config = dict(
    arch='convnext',
    model='audio embedding model',
    dataset='strings of digits, spoken by a formant synthesiser in many voices',
    train_examples=39062,
    n_mels=64,
    hop_length=160,
    input='log_mel',
    spec_augment=True,
    win_length=512,
    targets=['voice'],
    num_classes=4,
    embedding_dim=128,
    norm='rmsnorm',
    activation='gelu_tanh',
    mlp_ratio=2,
    inner_norm=False,
    moe='top_k',
    num_experts=8,
    moe_every=2,
    expert_mlp_ratio=1,
    experts_per_token=2,
    shared_expert=False,
    subsampling=2,
    layers=12,
    width=160,
    kernel_size=5,
    am_softmax_margin=0.2,
    am_softmax_scale=30,
    residual_init='zero_last',
    optimizer='soap',
    beta2=0.95,
    lr=0.0038,
    beta1=0.9,
    shampoo_beta=0.95,
    eps=1e-08,
    precondition_frequency=32,
    max_precond_dim=1024,
    one_sided=False,
    adamw_lr_other_params=0.0013,
    ema_decay=0.99,
    magnitude_pruning=0.7,
    steps=14200,
    batch_size=128,
    epochs=46.5,
    lr_schedule='cosine',
    final_lr_fraction=0.01,
    warmup_steps=1420,
    weight_decay=0.02,
    adamw_weight_decay_other_params=0,
)
Rows from block 3 of a small audio embedding model, named by matrix and row number. Rows with one number within an expert belong to one neuron, the router's apart. Each number is 128 + 32 x the weight over its row's rms, rounded and kept within 0 to 255. All counts start at 0. After the name is the row's rms in percent of the matrix's.
Before each expert's rows are labels from the 100 clips, of 14976, where the router gives the expert most weight on average: "top examples" is what is common among them. Only what is clearly more common there than usual is listed. The data: strings of digits, spoken by a formant synthesiser in many voices.
# router: router (model.blocks.3.mlp.router.weight, 8x160, trained with AdamW), inputs 0-53
# up: expert up (model.blocks.3.mlp.up, 8x160x160), inputs 0-53
# down: expert down (model.blocks.3.mlp.down, 8x160x160, transposed), outputs 0-53

# expert 5
top examples: reverberation; voice: deep voice; number of digits: 5
router.5 098 [ 64 119 126 119 145 145 120 174 187 117 154  95  77 113 189 244 127 119  88 138 158 125 108  84  85  86 104 153 128 147 166 170 112  33 118  81 128 177 139 177 149 142 105 133 124 120 134 138 157 180 107 114 154 101]
up.0 122 [128 199 128 128 128 128 128 128  63 128  84 194 174 128 128 170 161 128 128 128  69 128 163 169  62  93  78  50 128 128 128  46 128 209 128 176 100 128  24 128 200 128 128 128 128 136 128 128 128  91 128 128 128 128]
down.0 105 [128 176 215 128 128 128 128 128 128 128  74  98 161 128  74  56  67 195 128 128  17  62 128 128 128 128 128 128 128 128 128  93 128 128 128  31 128 128 128 128  56 128 165 238 128 128 128 128 128 128 128  76 128  51]
up.1 101 [128  70 128 128 128 128 128 128  92 128 128 146 128 128 128  62 197 128  36 128 128 188 128 128  92 128 128  54 128 128 128 128 128 128 128 128  34 128 145 128 154 128 128 128 175 207 128 128 128 128 128 128 128 111]
down.1 110 [ 89 128 100 128 128 174  79 128 128 128 128 128 160 128 165  40 128 159 128 200 128 128 128  67 128 128 128 128  66 128 128 174 128 128 128 193 164 104 205 210 145  57 110 128  86 128 128 128 163 128 128 158  72 128]
up.2 093 [128 128  90 128 128 128 128 128 167 142 128 128 128 128 128 203 128 128 128 194 189 128 111 128 128 169 192 128 128 128 128 128 128  84 149 128 128 128 128 128 255 128 165 128 213 128 128 128 128 128 128 128 128 128]
down.2 085 [128 128 179  56 128 128 128 128 169 128 128 128 128 128 128 128  46 128  71 128 128 128 128 213 128 128 191 154 128 128 128 128  76 128 128  80 128 128 128 128 185 128 175 128 128 128 128  81 128 128 128 128 128 128]
up.3 135 [128 128 128 128  97 128  90 181 178 128 128 128 128 128 128 128  94 128 128 186 128 128 128 169 191  85  91 128 128 128 148 128 128  83 128 128 128 128 128 128 128  91 128  80 128 128  86 174 128 128  70 128 128 179]
down.3 120 [155 128 154 128 128 216 128 128 128 128 128 182 196 128 147 182 128 128 172 128 128 128 128 128 128  78 181 168 162 128 128 128 128 128 128 128  72 185  70 128  99 128 128 128 128 128 128 128 128 128 128 128 197  77]
up.4 079 [ 19 128 128 128 128 128 128 128 128 128  89 128 128 128 214 128 128 128 128 128 128 128 128 192 128 128 128 128 128 128 183 128  78 128 128 128  38 128 128 128 128 128  67 128 179 128 128 128 128 128 128 128 128 128]
down.4 090 [128 128 128 128  74  38 128 128 128 128 128 128 128 165 195 128 128 128 128 128 128  90 128 128 128 194 128 128 128 128 128 128 128 128 128 128 128 128 128 179 128 128 128 128 128 128 128 128 128 128 128 128 128 194]
up.5 124 [128  88 128  42 128 128 128 128 128  60 128 128  66 128 161 128 128 128 128 147 128 128  92 128 128 128 128 205 128 193 128 128 128 128 128 128 128 128 128 178 128 128 128 128 128  63 128 186 128 128 128 189 128 140]
down.5 117 [165  91 128 128 128 128 128 128 128 128 144 128 128 128  85 128 128  33 128  42 164  71 128 128 128 128 128  71 128 128 128 128 128 128 189 128 128 128 128 180 128 128 128 128  24 128 128 128  84 181 128 128 128  53]
up.6 093 [128 128 128 128 128 128 128 128  25 128 128 163 128 128 128 128 128 128 128 128 128 128  55 128  98 128 128  73  21 128 172 128 128 103 128 176 128 128 128 128  71 128 128 128 128 205 128 128 128 128 128  34 128  72]
down.6 097 [178 128 148 128 128 128 157 128  47 109 128 186 128 128 128 128 128 128 141 128 128  80 128 128 128 128  78 128 187 128 128 128 157 128 128 128 128  68 166 128  62  49 128 128 128  35 128 128 128 128 192 128 100 128]
up.7 118 [ 78 128 166 128 128 128 116 128 149 128 128 128 128 128 178 128 128 128  94 128  89 106 128 128 128 128 128 128 173 128 128 128 128  44 128 128 128 128 128  39 169 128 128 160 216 158 128 128 128 128  68 128 128 197]
down.7 109 [128  35 128 128 128 128  94 128 106 128 128 128 128 148 128 128 128 128 159 128 128 195 128 128  20 128 128 193 159 158 128 153 128 128 128 128 152  81 128 228 199 167  62 128 128 128 128 128 128  60 211 128  90 182]
up.8 090 [128 128 128 128 128 128 128 128 128 179 128 128 128 128 128 128 128  99 128  79 128 128 128 128 186 128 128 128 128 128 128 128 128  96 102 128 128 128 161 128 128 128 128 189 128  45 128 172  82 255 207 128 128 128]
down.8 097 [128 176 128 128 128 206 128 128 128 128 128 128 128 128 150 128  79  59 206 128 128 128  47 128 128 128  46 128 180  60 128 128 174 128 128 159 104 195 128 128 128 128  81 128 128 153 128 128 128 128 128 188 128 128]
up.9 090 [128 128 128 203  67 128 128 128  43 128 128 128 128 128  25 128 101  91 128 128 128 128 128 128 128 128 128 194 128 128 168 128 128  62 184 128 128 128 128 128  76 128 128 128 128  71  87 156 128  30 128 128  46 181]
down.9 103 [128 128 128 128 128 128 128 128  73 128  71 128 128 128 155 128 128 128 164 128 128 114 128 176 128 128  66 163 174 128 128 128 165 128 128 128  77 128 128  54  57 191 128 128 128 128 128  74 128 128 128 128  82 128]
up.10 085 [108 128 128 128 128 128 128 128 128 128 128 128 128 128 128 128 128  98 128 128 128 156 128 128  25 187 128 128 221 169   0 128 128 128 128 128 128 128 128  88  63 128 128 128 198 128 128 175 157 128 128 188 128 128]
down.10 098 [128 128 191 128 169 128 128 128 128 128 128  89 107 188 128 128 128 128 199 128 128 166 128 128 128 128  49 128 128 128 185 102 178 128 128  52 173 128 128 167 128 128 128 128 128 128 204 128 128 128  85  76 128  56]
up.11 095 [128 128 128 128 128 128 128 128 128 128 128 181 128 128 128 128 128 128  89 128 186 164 128 128 128 128 128 128 128 177 203 128 128 128  98 128 113 128 180 128 208 128 207 128 128 128 128 175 213 128 163 252 128  57]
down.11 095 [128 128 128 188  92 128 128 128 191 128 128 128 128 128  95 226 128 128  82 128 128 128 157 128 128  79 128 128 128 169 128 128 128 128 128 128 128 128 128 175 128 128 128 128  70 128 128 163 128 128 158 128 128 128]
up.12 109 [168 128 128 128  53 128 151 128 128  61 128 128 128  74 128 128 128 128 128 128 181 128 150 110 128 128 171 128 128 128 128 128 128 128 177 128 128 128  96 128 128 128 128 128 128 170  68 186 128 128  59 128  77 128]
down.12 097 [128  62 128 128 128 128 128 128 128 128 128 230 128 128 128 128  41 187 186  90 128 128 128  84 128 128 128 128 128 128 180 128 128  38 128  85 128  74 128 128 128 128 128 128 128 128 172  97  44 128 128 128 128 105]
up.13 076 [128 128 128 128 128 128 128  59 128 128 128 101 128  90 146 128 128 128 128 128  69  68 196 128 128 128 128  47 111 128 128  46 128 128 128 128 128  14 128 128 128 128 128 128  39 128 128 128 128 128 128 128 128  48]
down.13 075 [128 128 128 128 128 242 128 128 128 128 128 128  28 128 170 128 128 128 176 128 128 204 128 128 128 128  76 101 128   1 128 128 173 128  68 128 128 212 173 128 210 128 128 128 128 128 128  64 128 128 128 128 128 128]

# expert 2
top examples: reverberation; number of digits: 5; voice: low voice
router.2 107 [119 141  96 125 147 128 131 100 151 146 154 120 107 145 144  86 101 146 121 187 114 120 113 123 139 157 178 175 168 177 130 140 132 164  84 169 114 125 106 100  99  65 139 138 133 126 198 120 116 104 103 190 129 207]
up.0 107 [128 108 128 175  82 160  97 128 128 128 128 128  92 128 173 128 128 211  88 128 128  95  95 128 128  29 128 128 128 128 128 128 128 128 128 128 128 128 128 128  47 128 128 128 128 128 169 128 171 128 191 128  86 203]
down.0 099 [128  96  64  69 128 128 128 169 128 128 128 128 128 128 128 128 177 128 128 128 128 128 128 128 128 128 128 128 128 128 128 128  77  77 128 128 128 128 128 128 128 128  42 128 128 128  86 128  84 169  68 236 128 128]
up.1 113 [128  68 128 128 180 178 106 128 128 128 128 128 209  77  69 128 128 128 177 128 167 128 128 128 128 128  39 128  89 128  83 128  66  96 128 128 128 171  86 154 128 128 174 128 128 176 128 128 128 128 128 128 128  75]
down.1 116 [128 128 128 128 163 128 128 128  69 128 128 105 128 128 128 108  51 128  57  66 128 128 128  76 128 128 128 128 128 148 128  91 128 204 128 128 128 128 128 128  89  45 128 128  94 189 128 128 128  66 203 112  83 128]
up.2 096 [128 128 128 128  43  92 128 128 128 128 128 128 128  19 128 128 128  41 128 128 128 128 128 128 128 128 128 128 110 128 128 128 128 128 128 128 128 128 128 178 128  81 128 128 128  80  81 128 128 128 108 160 213 128]
down.2 105 [128 128 128  57 128 175 128 128 128 128 153 128 128 128 128 128 128 156 128 128 128  53 214  99 128 167 128 128 128  77 128 128 104 128 106 128 128 128 128 128 128 128 163 128  68 128 128 128  38 128  61 128 182 128]
up.3 118 [164  34 128  57 128 128 128 128 128 128  71 159 128 128  65 128 128  70 128  85 128  52 128 189 191 184 128 128  77 206 156 128 128  93 128 128 128  91 128 128  92 128 128 128  34 184 128 128 175 128 179 183 171 196]
down.3 100 [176 170 128 128 178 128  75 128 128 128 128 128 128  60 128 177 128 187 128  95 207 170  90 128 128 128  73  93 128 174 128 128  90 128 167 106 106 128  63 153 160 128 128 128 128 128  84 188 128  74 128 191 128 128]
up.4 103 [128 169 128  29 181 180 128 100 211 128 128 128 128  72  99 255 128 128 221 128 157 128 128 128 128 128 128 128 128 128 113 128 128 128 128 128 128 128 128 184 128 193 128 128 128 128 128 128 128 128 128 128 128 128]
down.4 103 [128  84 128 128 128 128 128 178  94 128 178 128 128 150 128 128 128 128 128 128 128  49 128 179 128 195 255 128 128 128 128 103  74  83  78 128 128 128 128 128 128 151 128 128 128 128  86 156 156 128 128 128 128 128]
up.5 105 [128 191   8 128 128 168 128 160  76 128 128 128 128 128 128 128 163 128 128 215 128 195 128  70 128 128 128 185 128 128 158 128 128 128 128 166 112 128 230 128  86 128 128 128 212 128 128 128 170 128 128 128 128 224]
down.5 091 [128 128  62 160 128 194 128 128 128 128 128 128  74 128 174 128 128 128 128 198 140 128 212 128 128 128 128 128 128 152 128 205 227 128 128  77 128 128 168 128  78 128 128  41 128 128 128 128 182  65 128 128 128 128]
up.6 087 [128 128 160 128 128 128 128 128  24 128  86 128 128 128  31 128 128 128 128 128 128  67 128 128 147 163  67  82  43 165 164 128 128 128 128 128 128 128 208 128  81  90 128 128 128 128 128 173  93 128 128 128 128  87]
down.6 088 [128 128 128 128 128 128  46 128 128 128 128  83  25 128 128 128  75 128 128 128 128 128 128 128  61 128 189 128 162 128 128 128 128  84 128  93 128 128 128 198 128 193 128  83 232 128 218 102 128 128 128 128 128 128]
up.7 113 [128 128  17 128 128 128 128 128 128 128 128 171 128 128 128 128 128  34 128 128 128 168 128 193 128 128 128 128 128 128 128 128 128 128 128 172 128 128 128  94  91 128 175 128 203 128  81 128 128 169 128  67 128 128]
down.7 102 [128 201 128 128 128 174 128 128 128 128 198  80 128 150 103 178 128 128 128  96 128 128 128 128 128 119 128 159 128  99 128 128  88 128 128  46 128 128 128 157 128 128  75 208 128  90 128 128 186 196 128 128 128 128]
up.8 075 [128 128 128  76 178 128  72 229 207 128 128 128 111 128 128 128 128 191 128 128 128  64 168 128 128 211 128 128 128 128 128 128 128 128  87 128 128 128 128 128 128 128 128 128 128 128 128 128 128 128 180  38 154  30]
down.8 090 [128 128 128 128 128 163 128 156  33 163 128 128 128  81  36 154 176 128 128 128 128 128 128 128 128 128  34 128 128 128 128 128 128  68 128 128 165 128  80 128 128 128 128 128 128 128 128 128  63 128 167 128 128 128]
up.9 083 [128 128 128  73 128 128 128 128 128 128 128 128 128 128 149  75 173 165 128 128 128 128 128 128 128 128 128  32 128 128 145  68 128 128  28 128 128 128 128 128 128 128 128 128 128 128 172 128 204 128 128 128 128 128]
down.9 079 [128 128 128 128 128 196 163 128 128 128 128 128 128 128 128 128 128 128 128 128 128 128 128 128 128 128 206 198 128 233 128 114 128 128  62 128 128 128 128 183 128 128 128 128 128 195  85  63 128 128 128 128 128 128]
up.10 080 [128 128 162 128 178 128 128 128 162 161 128 128 128 128 128 199 128 168 128 128 128 128 195 128 128 128 128  71 157 128 128 190 128  83 128 128 128 128 128 128 128 207 128 186 192 128 128 128  83 172 128  42 128  96]
down.10 110 [106 103 128 128 128 128 128 128  60 128 220 128 128  93  78 128 128 113 128 128 128 166 128 128 128 128  89 128 167 128 128 128 128 128 128 128 189 128  92 128 128 128 128 128 128 128 128  75 191  85 128 128 128 128]
up.11 116 [ 79 128 128 128 141 128 128 128 128 128  93 128 128  79 217 128  92 128 146 128 169 128 128 128 128 128  98 180  80  96 128 128 128  86 128 128 128 128 128 128  40 128 128 201 128  63  79 128 128 157 128 128 128 128]
down.11 111 [128 128 128 128 168 128 128 128  88 128 128 128  33 128 128 178 128  55  69  88 128 150 128 128 128 128 195  40 128 157 211 128 128 128 128 128 128 108 189 212 128 128 128 128 128 128 128  97 128 128 128 128 128 128]
up.12 091 [128 128 128 128 128 159  80 128 128 167 128  79 128  95 128 128 128 101 128 128 128 184 128  72  84 128 128 150 128 128 128 128 128  64 179 128  62 128 128  82 199  57 128 128  74  78 128 128 128 128 128  58 128 155]
down.12 082 [128 128 128 128  79 106 128 179  59  86  93 198 114  98 128 128 128  75  19 128 128 101 128 161  85  72 128 186 128 195 128 128 128 128 128 128 128 128 128 128 168 128 128 128 128 128 128 104 128 180 128 128 128 128]
up.13 092 [128 128 128 128  86 128 128 128 128 128 128 128 128 128 128  81 149 128 128 128 128 128 128 128 128 128 128 201 128  59 204 128  90 128 128 128 128 128 128  68  83 128 128  96 128 128 128 128 128 128 159 128 128 128]
down.13 118 [128 128 192 157 128 128 128 128 128 147  61 128 128 128 128 128 224 128 128  69 128 128 128 128  52 128 128 128 185 128 128 171 116 140 162  43 188 143 128 128  74 128  73 128  78 128 128 128 128 128 128 128  91 128]

# expert 0
top examples: voice: child-like voice; number of digits: 1; rumble; mains hum
router.0 086 [140 145 119 140 128 126 141 152 132 120  83 148  93 147 115 102 101 155 118  77  77 150  90  47 136 158 105 109 158 100 131 153 163 142  72 130 121 139 149 195 170 100 147 134 152  82 146 162 156  92  91 179 126 133]
up.0 092 [ 65 128 163 128  84 128 128 128 128  78 128  42 198 128 128 128 128 184 128  54 179  87 128 128 128 128 128 128 128 128 128 128 128 128  77 128 128 128 128 128 128 128 128 128 190 128 128 128 128 128 128 128 128 128]
down.0 100 [ 80 107 128 128 128  69  64 128 154 128  53 147 193 128 128 128 128 128 128 111 128 128 128 181 128 128 128 152 128 128 100 114 162  70 128 198 128 128  99 128 128 128 128 128 128 128  95 128  46 162 128 165 175 196]
up.1 089 [128 128 128 128 128 128 128 128 128 106 128 176 202  57 128 174 128  84 128 128 128 128 128 128 128 128 174 128 128 128 128 128 128 128 128  86 170 255  72 128 128 128 128 104 128  68 128 128 128 128 128 128 128 128]
down.1 093 [180 128 128 200  59 227 128 128 128 128 128 128 128 128 128 128 128 128  73 128 204 128 128 128 108 186 128 128 128 128 128 157 128 128 176 206 128 128 128  55 128 128 128 217 128 128 128 128  60 128 128 128 128 128]
up.2 096 [128 128 128 128 128 128 128 128  54 128 110 158 128 128 128 128 128 159 128 128 128  94 128 128 128 128 128  44  91 156 210 128  75 128 199 128 128  68 128  94 128 128 128 128 128  59  90 200 212 128 128 128  45 192]
down.2 093 [128  59  78 128 128 128  87 128 128 128 128 128  92 128 128 167 128 161 128 128  77 128 128 128 128 209 128 208 128 128 128 128 128 164  94 128 141 128 128 128 128 162 185 128 100 128 128 128 128 128 128 191  87 128]
up.3 084 [128 128 128 128  48 128 128 128 128 128 165 128  40 186 158 128 186 128 128 128 128 128 128 128 128  82 128 128 128 128 128  96 128 128 128 193 128 128 128 128   3 128 128 128 128 128 128 128 128 128 128  66 128 128]
down.3 083 [128 234 128  77 128 128 128 128 128 128 183 192 128 128 128 128 199 214 128 128  48 128 128 128  71  42 128 128 212 128 128 128 128 128 128 177 195 128  67 128 128 128 128 163 169 128 128 128 128 128 128 128 198 128]
up.4 100 [165 166  74 128 128 128 128   4 128 128 128 102 128 172 128 122  80 128 141 128 128 128 128 128 225 128 128 202 128 128 128  65 128 128 255 192 164  51 128 128 128 128 128 173 128 128  83 128 128  97 128 128 128 196]
down.4 105 [128 193 128 128  62 128 128 128 128 128  75 128 128 165  87 128 128 128 207  89 128 128 128 180 197 185 128 195 128 128 128  98 128  65 128 128 128 128 128  91 128 183  96 128 128  88 128 192 128 128 128  96 128 128]
up.5 099 [128 185 128 128 128 110  65 105 128 169 128 128 128 215 173 128 128 167 180  62 128 128 182 191 128  96 128 128 128 128 128 128 128 128 206 128 175 181 128 159  96  62 209 128 128 128 196 159 128 128 168 128  43 128]
down.5 095 [128  63 128 194 128 128 128 128  61 128 128 128 128 128 128 128 193 128 148 128 128 128 128 157 128 128 128 128  58 181 128 128 128 128 100  63 128 128 186 128 196 128 156 160 128 128 128 128 128 128 128 128 128 128]
up.6 098 [175 128 185 128 128 128 128  55 128 128 128 128 128 128 175 174 128 128  84 128 128 158 128  24 128 164  98 128 128 128 128 128  96 128 128 128 128 102 128 128  59 232 128 128 128 128 128 128 106 201 128  91 128 104]
down.6 092 [165 128 168 128  45 128 128 128 128 128 128 128 128 206 198 147 128 128 128 128 128 128 204 128 128 128 128 128 128 128  89 128 168 128 128 128 128 128 128 128 128 128 128 128 128 149 128 101 157  31 128 128 182 128]
up.7 085 [160 128  97 128 128 128 128 128 128  72 177  40 128  92 128 105 128 128 255 128 128 150  82 128 128 128 172 128 128 128 128 161 128 128 168  41 175 128 128  61 128 128 128 128 128 128 100 128 103  80  71 128  47 128]
down.7 095 [128 209 128 128 105  71 128 128 128 128 128 128 205 128 183 128 170 128 128 128 201 191 128 128 128 128 128 128 128 128 128 128  79 128 128 128 128 128 128 128 128 128 116 128 128 128 128 128 128 128 128 128 128 231]
up.8 098 [128 128 128 128 128 128 128 128 128  99 195 128 184 106 128 128 128 128 128 128 178 215 128 128 128 165 128 128 200 128 128 128 128 165 128 128 187 128 128 128 128 128 128 159  64 156 128 188 128 128  55 128 128 147]
down.8 096 [128 128  34  96 128 175 128 128 100 147 128 128 128 128 128 128 128 128 128 128  84  54 128 128  65 128 128 128 128  93 128 128 128 128 128 128 128 177 176 128 216 128  71 199 128  85 128 128 128 128  91 128 153 128]
up.9 120 [157 128  95 103 169  48 160 128 128 128 128 128 165 178 128 128 128 128 186 128  33 128 128 128 128 128 128  49 128 128 128 128  64  95 128 182 128  94 128  88 128 128 128 128 128 128 178  98 128 128 128 185 147 128]
down.9 105 [151 128 128 128 128 128 172 200 128 128 128 158 128  86 128  81 128 128   0 155 128 128 128 128 128 128 128 128 128 128 128  72 128 182 128 183 128 128 128 128 128 128 128 128 128 128 128 128  80  77 128 128 128 128]
up.10 091 [128 128 128 128 225 128 128 128  13  59 172 128 128 128  79 151 170  92 128 128 128  79  97 128 128 128 128 128  81 102 128 128  87 183 128 152 128 186 128 128 128 128 128 220 128 128 178 128 128  56 128 128 128 128]
down.10 100 [128 128  97 128 128 128 128 128 172 128 153 128 128  84  79 128  81 128 128 128  34 128 128  95  85 128 128 128  60 128 128 128 128  72 163  66 225 128 170 128 128  92 128  55 128  84 128 128 128 128 128  78  93 128]
up.11 122 [128 128  64 128  63 128 128 128 128 128 128 128 128 128 128 128 128  74  35 128 128  39 128 102 128 128  83 159 128 153 128 128 106  66 181 191 196 197 128 128 140 102 153 107 128 154 128  65 163 140 128 103 128 169]
down.11 118 [128 128  38 128 128 153 128 128 128 128 128 128 128 128 128 128 176  93 128 109 188 128  72  60 106 128  47 128  89 160 128 178 128  34 128  93  83 128 110 128 128 177  92 168 128 128  96 128 128 128 128 128 128 128]
up.12 090 [128 128  40 128 180 128 128  32  85 168 128  59  79  38 128 128 128 128 128  84 224 128 165 128 128 128  70 128 128 128 128 128 128 128 101 128 128 216 128 184 128  60 128 128 128 128 128 128 128 128 128 128 128 128]
down.12 091 [128 128   5 128 128 128 128 128 128 128 128  20 100 128 128  23 128 128 128 202 128 128 102 128 128 128 128 128 128 128  79 174 128 128 128 128 175 170 128 128 128 128  65 128 128 128 128 128 128 128 128 204 128 154]
up.13 071 [128 224 128 128 128  87 128 128 128 167 128 128 128 167 128 128 128 221 128 128 128 128 128 171 194 128 128 177  63 128  41 128 128 128 128 128 128  37 128 128 128 128 128 214 128 128 128 128 128 128 128 128 128 128]
down.13 073 [ 88 128 128 128 128 143 128 128 128 128  57 128  88 128 128 128  85 128  54 128 128 128 221 128 128 128 128   9 128 128 128 128 128 128 179 128 128 128  87 128 128 128 234  38 128 128 169 128 128 193 128 128 128 128]

# expert 3
top examples: number of digits: 1; quiet level; voice: high voice; thin (high-pass)
router.3 085 [150 119 109 125 154 144 104 152 147 105  91 125 123 178 104 113 113 126 134  96  81 132 108  64 116 167 105 113 159 116 161 166 194 137 121  83  79 141 153 164 168  79 100 129 148  89 141 158 143 132 114 171 144 142]
up.0 117 [221 128 128 128 103  87 128 128 128 153  46  78 128 128 128 103 128 128 128  73 128 128 128 128 128 103 128  95 166 156 128  74 128 128  87 128  78 128 173  66 128 101 128  95 128 128 128 128 128 128 128  71 152 128]
down.0 109 [128  72 163 128 150 128 128 128 128  35 128 128   5  58 128 128 172 128  94 128 128 204 128 128 128 128 128 174 128  96 128 128 154 161 159 128 128 128  32 128 128 128 128 128 128 128 128 128 128  94  95 128 128 128]
up.1 087 [128 128 128 128 128  97 128  18 128 128 128 185 128 128 100 128 214 104 128 128 128 128 128 128 183 199 128 128  72 128 128 128 166 128 128 191 128 128  41 128  47 128 128 128  68 203 183  67 128 128 128  64 128 128]
down.1 085 [128  32 102 128 128 128 170 128 128 128 128 128 128 128  53 128 128 128 128 128 128 128 128  93 128 128 128 128 128 128  77 128  89  87  60  60  93 128 235  55 128 128 128 128  96 128 128  86 128 128  55 128  57 128]
up.2 125 [161 197 128 128 128 102 128 128 128 128 128 128 128 128 128 128 198  84 128 128 128 128 128 128 128 128 102 128 128  84 128 177 128 128  88 128 128 159  61 128  81 128 128 128 128 128 128 128 163 110 128 128  99 128]
down.2 112 [128 128 128 128 128 128 128 155 128 128 128 115  81 128 128 128 128  69 128 128 189 128  87 161 128 128 113 189  68 128 128 238 128 209 128 128 128 128 128 128 128 128 128 215  35 128 128 179 128 128  75 128 128 183]
up.3 108 [ 92 128 148 128 128 128 128 128 128 128  18  66 128 128 128 187 128 160 128 137 135 128 128 128 128 198 128  34 154  63 138 177 128 128 128 128 173 178 128 128 128 128 128 128  63 128 128 128 171  91 128 154 128 128]
down.3 117 [128 128 217  51 143  79 128 128 128 128 128 128 164 128 128 179 218 128 128 128 235 128 128 128 128 128 128 128 128 128 128 128  79  73 169 128 128 128 128 128 128 128 156  55 128 205 128 128 105 128 128 128 165 128]
up.4 117 [128 191 148 128  56 128 148 128  69  74 162 128 128 128 128 184 128 128 128 190 128 128 128 128 128  68 128 109 128  70 167 128 168 128 178  55 214 128 194 128 128 128 128 166 128 128 128 151 128 128  64  74 128 128]
down.4 119 [128 128 128  60 128 128 128 128 128 128 128 128 162 128 128  86 128 190 128 128 128 128 128 128 128 128 128  99 197 128 154 167  91  80 128 128 128 128 128 128 107 155 128 128 161 128 128  62 128 128 128 128 128  93]
up.5 131 [174 128 128  49 128 128 128 128 128 128  90  61  64 128 128 128 128 128 166 128  75 128 128 184 128 128 128 128 128  83 128 184  43 128 128 128 189 128  65 128  95 128 128 199 128  50  64 128 128 128 128 128  99 128]
down.5 133 [128   6 128 128 174 203 128 128 128 188 128 128 128  77 128 108 128 128  77 128 208 128 128 187 128 128  99 128  96 128 128  85 176 128 128 128 128 149 128 128 176 108 128 128 128 128 189 155 128 128 117 128 128 128]
up.6 067 [128  53 128 128  83 128  48 128  55 128 128 128 128 128 128 128 128 128 128 128 128 128 128 128 128 128 155 128 128 255 128 166 128 237 128 128  86 128 128  69 128  14 128 128 128 128 128 128 128 128  58 128  76 128]
down.6 097 [128 128  69 128  62 128 128 172 128 103 128 180 128 160 128 128 210 128  59 128 128 217  31 128  95 207 128 128 128 128 128  79 128  91 103 128 201 167 128 128 128 128 128 128 128 162  71  54 128 128 128 128  88 128]
up.7 094 [163  85 128 128 128 128 128 128 128 196 128 128 128 128  75 177 128  68 128 128 185 101 207 128 227 198  94 128 128 128 128  95 128  93 128 128 149 128 128  62 128 128 128 154 128 128 128  64 128 168 128 163 128  94]
down.7 090 [128 128 211 128 128 128 161 128 128 128 128 128 209 128 106 128 215 128 128 128 128 192 128 128 102 128 128 128 128 157 167 128 128 211 128 128  74 128 128 128 128 128 128  50 128 128 128 175 128 128 128 128 128 244]
up.8 110 [106 128 128 128 128 128 128 128 128 170  47 197  87 128 128 128 128 128 227 128 128  41 128 156 128 128 128 128 128 128 157 128 128 178 101 128 128 100 128  39  48 155 128 181 128  62 128 128 177 128 128  84 128 196]
down.8 100 [128 128 128 170  66 128 128 128 179 195 128 128 128 128 165 128  74 128  22 128 128 128  52 128 128 128 128  98 128  89 128 128 128 169 175 128 128 128 128 128 128 128 128 128 128 128 128 128 203 128 128 128 128 128]
up.9 106 [223 128 128 128 128 128 128 128  89 128 128 128 215 128 128 176 128 128 128 103 128  75 195 128  39 128 153 179 128 128 128  81 128 128 128 128 128 175 128 128 128 128 128 128  48 128 128 187  85 128 128 128 128 128]
down.9 108 [128 128 168 105 153 198  27 128 128 128 128 128 174 128 128 157 128  54 128  47 128 128 128 128 128  83 128 128 128 128 128 128 218 128  74 128 128 128 231 128 128 128 164 128 128 128 128 148 221 128 128 128 128 128]
up.10 092 [164 128 128 128 170 169  88 128 128 128  32 128 128  76 202 128 128 128 201 128 128 128 128 157 128 128  82 128 128 128 128 128 128  83 128 198  54 128 190  83  88 128 160 128 128 100 128 128  85 128 128 128 128 154]
down.10 094 [ 82 128 229 190 128 128 128 128 128 196 128 128 170 128 128 128  89 128 128 128  80 130 128 128 128 128 128  66 128 173 128  95 154 128 128 128 128 128 128  47 168 186  83 128 128 128  61 128 128  96 128 128 128 128]
up.11 080 [128 195 128 192  74 128 128 128 128 128  66 128 128 128 128 128 128  84 239 128 128 128 128 128 128 128 128 128 128 175 128 128 189 128 128 102 128 128 188 128 128 128 128 128  99 128 128 128 128  94 128 128 128 156]
down.11 091 [128 128 128 128 128 128 128 128 198 128  90 128  48 163  50 128 106 128 128 128 128 128 128 128 128 191 128 128 128 103  91 128 128 128 128 203 128 128  36 128 128  94 128 128 128 128 128 128 128 116 128 128 128 128]
up.12 100 [128  66 128 128 188 128  94 128 128 128 128 128 128 128 128 216 163 161  56 128 128 128 209 147 182 128 128 128 128  76 128 128 128 128  59 128  85 128 165 128  50 128 128  94 128 128 169 128 128 156 128 128 128 128]
down.12 120 [128 128 128 128 128 128 128 128 194 128 128 153 128 128 128 128 128 128 128 128 113 200 128 157 128 128  95 128 222 128  71 128 128 228 128 128 183 128 128  88 128 128 128 128  90 128 128 101 128 162 128 179 128 159]
up.13 073 [128  18 160 174 128  65 128 128  79 128 128 128 128 128 128 128 128 128 128 187  65 175 128 128 128 128 165 128 190 128 128 128 128 128 128 128 128 179 128 128 128 128  88  95 159 128 128 128 128 128 128 128  58 128]
down.13 090 [128 228 128 128 128  81 128 128 128 128 128 128 161 128   3 198 113 128 128 128 128  94 128 128 128 194 164 128 128 100 128 128 128 128 128 128 128 128 128 128 128 128 128 128 128 188 107 128 128 128  35  93 128 211]